From a checkpoint of a small image super-resolution model: batches of 96.
Rows from block 3 of a small image super-resolution model, named by matrix and row number. Each number is 128 + 32 x the weight over its row's rms, rounded and kept within 0 to 255. All counts start at 0. Numbers have three digits each. After the name is the row's rms in percent of the matrix's.
After each channel's rows are labels from the 100 images, of 14976, where the channel reaches its highest value: "peak at" is the part of the image that holds the peak. Only what is clearly more common there than usual is listed. The data: drawn branching plants. In brackets: how many of the 100.
# conv: 3x3 conv (model.enc.1.0.conv.weight, 192x192x3x3, each kernel summed), inputs 96-191

conv.110 110:129081080129144063136107134121129116132160158153186127066122126099154128156099158081118076131087174118102151093124100130146129144115066060184120136153116197094206128136149140064132120174142113118071133170130125119133165054120139145092150146140076138110124112155153114142118049079085105200
peak at: bottom right (29)

conv.74 115:131166123146181131113131083189083086126096089105105062122200103173159153112097151095147083193151110097146151153111111099096150164126186117111160072149169125147109092085139105145168167128092147160199085103125095131116123125139186147110083134088161137150151118163180124098124109110143160110
peak at: bottom centre (52)

conv.142 071:151137088147097099125159117123119120161164130163170161156115214136131149151147139152114115102168113147107122116106097124109112126157132153132137090223100181090137053164172127166134131132070112129104111121144115104116092131135141136159163127184148109133122147054167110216139067128138152161
peak at: bottom right (52); bottom left (41)

conv.184 054:116130118127154123091159082105163110218083108089092162103123084129145102101132102159120105134184130099180110116132124120178119163062174113131140074158132125104083128125119136142129143000123126076154118125144142187100059106111083075092131180150128126086129097162166140156155115141117102110
peak at: top left (55)

conv.109 087:113166158107126187105187145166130125067100179101199116125109126079135091187076161138127145105139131066082129135121117182151105135129146088112112098164119196157163137092084115100137140118104138147120128100092151125160131184117151113125135129121151114184159098095158131092119128132114070130
peak at: bottom centre (90)

conv.183 061:154131105118107104049104082111186144160066085120087195118078127109185137118137094154180067122127159148185141084143137114189138116145169093118121141114150108146064141115143123157110157087111105108149128156119119193062127138108082138123136174108123138104111127171153152174124088161166147152
peak at: top left (70)

conv.189 074:196162110162087151046109101172099104122128103071120101105086098085110218151163134171158063103070177142150131118174045127120092157130138114171117153098136078183100115085126085122168145080140149198151165121146114136155167077130132141115126173066142119147144128161142106166128107097133134119
peak at: top left (55); top right (41)

conv.125 086:132108119120110088030129095105137157153180197142053193167104131114086151063149141146142131161112119138099126153116054092114068063152122142116125088125167065137082083140157152173134154117135148120130104115186183109113136109073132133125115139151102142184133135126138145133191104128151178150
peak at: bottom left (35)

conv.69 076:151137136161189121167140123156107094128164173100103086105112107141119099135164174173108087114127131106128141046056124144122150131145067132130097129147089148056136122158140128146110115072163152138079136168165049109173120066158118186149111129138092151133096140096158130163097091127046101110
peak at: bottom centre (88)

conv.68 083:065103102126098114150166159077110182139149155178138152130092134164114123077201119099102139090115058114071127175154147108125132115174104180074177125108082094126151131134092112128104189111137164119104135114119097120086095122156106090136119154199159132157138086082093144116181175173143153120
peak at: centre (30)

conv.87 122:151151120125131188135144101161105161119065117097136163114122111134104135130173142139177142106140141124161133104176087139086164135058179112129131108096131095160071177123132113133135154132127092126178101093088119129168127154131181155139131138134140074188159133173134131047150166097114137055
peak at: top right (32)

conv.20 088:111072109123159157161137112100191151093212116092129140104125154138082136120103118125074169150110144078122123079101153159146097102130141114120155156152024119119144214101198126128110150151167150143122130136117165121115143126141131104124134133180139090093164060072108109098104189108099052145
peak at: top centre (33); top right (32)

conv.138 098:130152119154172141115108120198092172089137082071175103118145145161100123137130111158157118131126157103159116115141098101107140158087186122099166119109143077114075098096139144102163160076080139185184113134118092104126136156115114107156124176146206092168138144144153133088139160077120169082
peak at: bottom right (40); bottom left (30)

conv.88 091:147082169110152085104147132121128028125112095145136113112110139101114200151085138120135116117092110124068161173061152151086092089150162130120114121198205095153119156146110090103143139185151130093170116208114140135086156124119159122173137139129123138102106140136179114062067133111143146114
peak at: bottom right (39); bottom left (33)

conv.154 110:126084192104122140138178137101165146030141144152147131103116095103110112093169117119128172111109130140135165114209073225144133096131107117124156184013138109126159135138120091060101096171156108186129155089085174099116221151130091067142091170118101119178152127108067139077156140159149127124
peak at: top left (65)

conv.36 084:194090134152136089156111098118160059155180141129095130097075105213062137097101052105091127093139090174092123126147134127142174097176080162118133143152074172105160111159167156127106095075103154138107060115113087146133140119138134135134097079103127187112064105077176126147113123160117140142
peak at: middle left (35)

conv.118 086:155075085111142156143134139123176068095133201110095112081100078149061125123059103147131140097064099146142177096116112175093122100128139093051160169088076123120157144123129124060112098148131077142128153135102128127101200117114120112143127137114083123158108090167120150077127145130144136034
peak at: middle right (60)

conv.66 083:099185092147153092101068169094133091104120095124178110114119107140134171138115103092125123160154135142143175188124091143134093167147119125142111177115130146156172108098132124127093136136130118157139100109085147143158162077219161157070113086109086124158134088134100098166138095114213168155
peak at: middle right (36)

conv.169 139:156129141184146163200111129105142109137130149150164081109055141116149113141111137178150111111131105152107136092120161156163154117043095110143059137126151110085126137144144129031110065150197054118130142152138148173142091102135138116135142180140103083126110157148156101131150099109088103076
peak at: top right (47)

conv.141 076:172175123155113110089099030189089091153127098144138113130133181123133171121160143141113093178106134141081121081122120077098123153102084183159099093177122144096102074084183177167143112135076100140146134110119119125134136121187170125105092113066170107135109148057110112137115100131098127177
peak at: bottom left (35); bottom right (29)

conv.134 092:155176109131107080105126052103086090135144112155124126177132127140112164145109129144135114166131077120074130126138143091116134109166127156159104112204094160082127095112136124157125092079085119100115079122116149100123137115126175132173069082044144133108068163080122155170140117164113091134
peak at: bottom right (33); bottom left (33)

conv.29 085:134079081118072041156136137071163103166161135162108169120100128115154138148146124084095100133142129135121159170111140141089145163126094098153136121192125108114189124148127085083073148088108146090095088119094126118119157108088062163145156107165085189103116128128122131169106140121109165137
peak at: centre (25)

conv.47 084:128134148159142075139140134129167093137153136085083121054068117172140131106163152151118050091151125093092160133074165136129152160108120153156113173123095140094151085142103080120145161097184192108109182111187104163142105036159141123090095133109117208141114108107181088157179102163109117133
peak at: bottom centre (66)

conv.121 078:156114108152188116112197058152120108124119125114121110084063116132154151122230148122127145124163150085123112097165168074150157124109154140155100145165136096117117076155110154187158162066140161139148102083125124131178113109133145085108125130126152127141141128092199158123149117082153129086
peak at: bottom left (63)

conv.101 072:085088076094134127125158159157114122125120136040109176093118167147147136158129110130093125155113109119100195149067154139059128141109163121096181086146104112143133104112158101148135210140107179120136142103131077141097131084155111154123191113136098127131134078132120117082180156089148154047
peak at: bottom left (32)

conv.79 156:134134117085121128104120125164192076097146194125048099124112091083160086134123166093103146134070081078110118204072147111136103107176133060090137099169166130150101099122152100120074154163174077147160148178129156177097143063100111134148133142114091126096137100120184097093112112115121123085
peak at: top right (50)

conv.6 079:116125121094185166150134095225133051110095095072099095110108088148156104148092145162118149135069113107183156127093162149119168167100158111111116096126110122124087148084167085138157156106117075127148140113094101147114112084174114129106115096107152110139140124162155119068107162106091123075
peak at: top right (38)

conv.0 105:151130153119114135185101154082153141124049128129093153150113107117137088153086092098165155103192128131202132123170162183149195109100121113113092162101145093121150167176100121092074027143175133078121133119105154139151108163106061149156133136164082132096122114135087159109089132156098114139
peak at: top right (37)

conv.23 090:116144131093150097094126144076100129117153146107168158139110125093163146198151107124156089112079138115132136210150151091112113124175189082104098121195145125171071173112127127080137202113146100141185100186097186124095137106141143099171151152133170113094108098126164159105122138106153115117
peak at: bottom left (49)

conv.35 073:114170097130083126114098153108094135152140187114113169144110111127144141143138085099176125112133155147125140119095134128082113175117124125102136119115176094107105122097163142184117146062097172077155107094105133163100131153101165207107195050127078120165190105171114124122167093099215202120
peak at: bottom right (38)

conv.11 085:058120079097154119073068098122147143236144161131151108156150137124115144115138110127120116132059133100161128135165108057177102086122116095110174086092122132149102131124156222131151162083125159147114111167169058125101115104099089163112165153166108116083124131099085136114153136113118129184
peak at: bottom right (62)

conv.180 363:037141113064104091147120137101154134165133183156117180134182141137203019146089083107102141155120137131115139145069163128135119140097120108071130097171158158105144115117152136137093165060071115071130134132067167095134097105135087159114169105132082090095136112135131126120150105183156138149
peak at: bottom right (65)

conv.122 116:177114127115158150116093137157125166118177102090135113124153133172085158177101119156126122113107153132145135094073103139062100117089190165075170141104097109119125164083119177098135146135100144116189178135106115084151121119143165105171131156144195070159081110142131148099104179076108151105
peak at: top right (34)

conv.163 058:161105094109103164161117102151118115141111216163082172139130128170163103145154134134112145126081136176133141132119126151047131182086130119130112078133136106117142119084181065082092160134102042127151118119111116103098155117102076176161171130119091115120159118136095152146167116123105156077
peak at: bottom right (41); middle right (28)

conv.176 086:146145077155148111093121063135143106145100122126116100100114093191101165088118173120165109128100075123115115132138111092073171144135166125137179068133118111130108082114146122155135177089041101109142070115099084115142125086140201114116080104117150178159127157178202172124151120095172131123
peak at: top centre (49)

conv.54 073:057093134123161112153107130131175121064169125039150157082114082157114134146180130135153124136096143080163134114113108142146093163108141126140099163106075144142152116084130049127135160084124187127168127124075116091146170144121060088133102191142142166106133115139112120129128120057092144139
peak at: top left (67)

conv.135 087:129129131080104087108144135134108158154152093143120137164164158117122148160160162172144104132085135069128129103188123098069142097133118126139154074128150080150101107140140121114166170132172176157165103138119114147131135161104162165192098142128212103157107136132123124167129192111118102139
peak at: bottom left (93)

conv.188 070:130116082086127104126143066107088097161095166168103123108139129158169109129114097106128088174158136150117123154161144093108153145131131096113122064141184110101116132131137191180105133094087089112132113137152100170043083059141182156080129102155120145085160120170193147131154065168152108165
peak at: top right (58)

conv.13 091:104129151112133125140118171083184123157129033137107131118125114145132124139109118106159157093189084156154107124146211149130161142180123117151121155149116122118125153179123124103102105124136105127105074139120072163136112129078053142119135089141105173056111150157139144182096150148098087179
peak at: top right (39); top left (29)

conv.82 087:175093081171150140148083107137137066152150123112137107119149119203113176096080121082099129131129098208136101123105114131102130169153131140084167107146039181124208128120130190146132105136068088181107067118098103145123118086140167120118125090117142148129102092178164135148092110132127174146
peak at: top centre (32)

conv.126 103:152089106136072126119099177090143171164147137132111171097090121115086131114168109107137146144136149157124109140204107141078133155099122125142155080132119094146107146119164065089095155161139122141184054116097113133142165171062123158176165107145108120104143174181132095117162141072073156083
peak at: bottom left (44); bottom centre (27)

conv.139 075:107141129133200138098195125157119094114071117131103090207075132157130157142125167160109133118149102106140151131097163108146113087120169186137114145132157152156147114149060146195169122150139152119160124122171139143149046123164200101099121103143197107172090112059144115163111147147185058135
peak at: centre (42); bottom centre (26)

conv.34 071:142122090156114136145091131124113090181181153127112098177148146139120111154129136160089151186065099144124111074096110063156123135190130128089109075130128059101128161153173194146122139121141177106148122189157097128075124127064084113181188134158131146064126138115142148180121133146134114089
peak at: top centre (36); top left (33)

conv.65 070:122169127153145044139099124152139106141145143136162124154139126118135168138168166110113159168138134174127177079104099109136096161070127162117135132135081139121188052130129097084131139162067148137132152121072097089119193131162059144164149129072123150121108155097079111161157113135146150141
peak at: bottom left (53)

conv.152 091:167114123073137094082089133152150106046137135141117089100145091141093136164075142127099116125017115107089106159099126103104114134174134135084175139122072128145146124130103129011102112192132073134165213222125133118068167074131157087163095140116144117122145095113150110128082126112127120072
peak at: bottom right (30)

conv.114 092:096150175110156107115121122190137057077076143099126145157115162113137151166147108094127137122162134150163149195120134111161113122106167139133093191167117177152152134129055137149118096199099125142134173141054153109150146121165111102094181121172135117122043100043116159103095080137164147175
peak at: top centre (36); top right (32)

conv.123 135:075101103113136163139118153144104171158130103084160142114127128157105116146117082184159108116135180129162152065129090128138123138079159114091127142067121129141118184114152120113187127082138124152175139143094080067146118190128139140118170159153145121143152157151117126098126154068109152118
peak at: top right (52); top left (29)

conv.160 073:113136152150069077110161132088138173145140156160140204139112100057156106102174129116173114099117130101079161105115144135114140094136097126086122112126113085119142139115130150088088131095165154112093103071090160167096130141137144179143147168143126137160140108140070123114164112129121166147
peak at: middle right (29)

conv.96 117:184139122124075171108078131153165092128154128149071086148108148114142104151099159143154130144084037148132131157128140113088117106149166139098137093145138093144079084073167111097135107152134027159191098109077138178084140143068074102178115152116148095100105175152164157121146141083129191087
peak at: top right (34)

conv.147 085:136127079129089086154145102148137061101128153104093135097063101122127143171158133113141063098120148109111127097070149122090137176152114100101115153219111140133183136118089074139140167039091124083125132150075114116144136130118128160106174084144141168147136115140183131133082101128129139104
peak at: top right (35)

conv.17 097:139113082130105065111106114081152107146139179120087176108067081112119159158202124071167116124094123160132162121149145116138156117152099108128115133132124071116149119163129138101070132120135122105106103164073119188093157109169115173148140098144018163097104123149153161167109071159135192109
peak at: centre (34); middle left (29)

conv.83 074:185151066143074089105124077139114092138172128124175090106120138141104177127121143170120090121103131165072145086110145092063105152143114169133141094175103094077141065115108134149138136084074180165082102147133074162090182114107143129155141117129141173129116142149147127157151147140091172133
peak at: bottom centre (46)

conv.124 107:122169206091126086076121067215142078098110124146131103159186128104160179068123175098158152088113124136140075139163093128147090134144120150143110133113135076119122104179143135137132113139126156180076210137159148115109114091150112148115151128108098090131096148119108121112147070115091142247
peak at: top right (30)

conv.18 071:107136175119170192096172077156123183171113067074124128111138149124159125134119119149129135144183111089131127099060165108140149123093166131113143151150088195152132154096141162131177144158130113108140158040166147100220070144173158064080083144113170095185140098082107113123110182128112081119
peak at: middle right (28); centre (27)

conv.31 070:147104116142154187108107176139137144126153096115171138130111123174177109172111124148085068134118171158152124162098133169161086132156140113141182126124145194149163112100077130200138147196131107189158128124175137141130126172078193094104106192121168157135147082166169081184111112115157105119
peak at: bottom right (39); bottom centre (31)

conv.25 079:136087148192165096160159110128125111134099116110113093080160091136153151112160161053115081138153131143159135147124126112061181178070144134158115094190161124141141132117093087119111177130109120046179119115077141119158149122077157108125151115113156128132166134221119132060105137109113149110
peak at: middle left (50); top left (38)

conv.150 100:143127144108108144144152104143136075160129124119128132123161129125110106121056104167117105103133127155156156090098083172161125130120088106083095147117133185113144153112120094038120043094093049102112225147110159061161139163159074108091163184105094136166074101128079148125069144199102129161
peak at: top left (61); top right (30)

conv.151 098:189119078176176146135132092166103099152090116064128084145098159174124153185119090140129073125165163159167153093106116150134115151139160139066110134172124142108158156141132177137159101086061086099132183118160095074183094109202133101084133122139169102158151112111122164156114098156141152089
peak at: top right (59)

conv.72 089:162164061163129142100114136134081158103102082131164064139134103132123139112088126125150119103176129143102163163111125124120124118127199145099155157077172084137119115114083147109151146135146183181109141120161108181103134083123174108141122156097163104175106122198155096138194167132189141056
peak at: middle right (34)

conv.165 093:121142131107133100117153079153117122119086132157109074153182145154128160122112143127119174137125111147125113145175108086115143132109121151123161102080157131158197104198094147098159142200098165155115187134156080102117145106132132104135137131091102133102108169120156115101148172190116083171
peak at: top centre (38)

conv.28 090:120082137147094100086117148100181163149125153144128215098092138096093134121173132094139217122105147132104097137138085124113088109107159146119177115171066068150158101138164135116130153199131169115142107108110203107123156191088119077156140123168144108152136121112048113124183120088124178096
peak at: bottom right (46)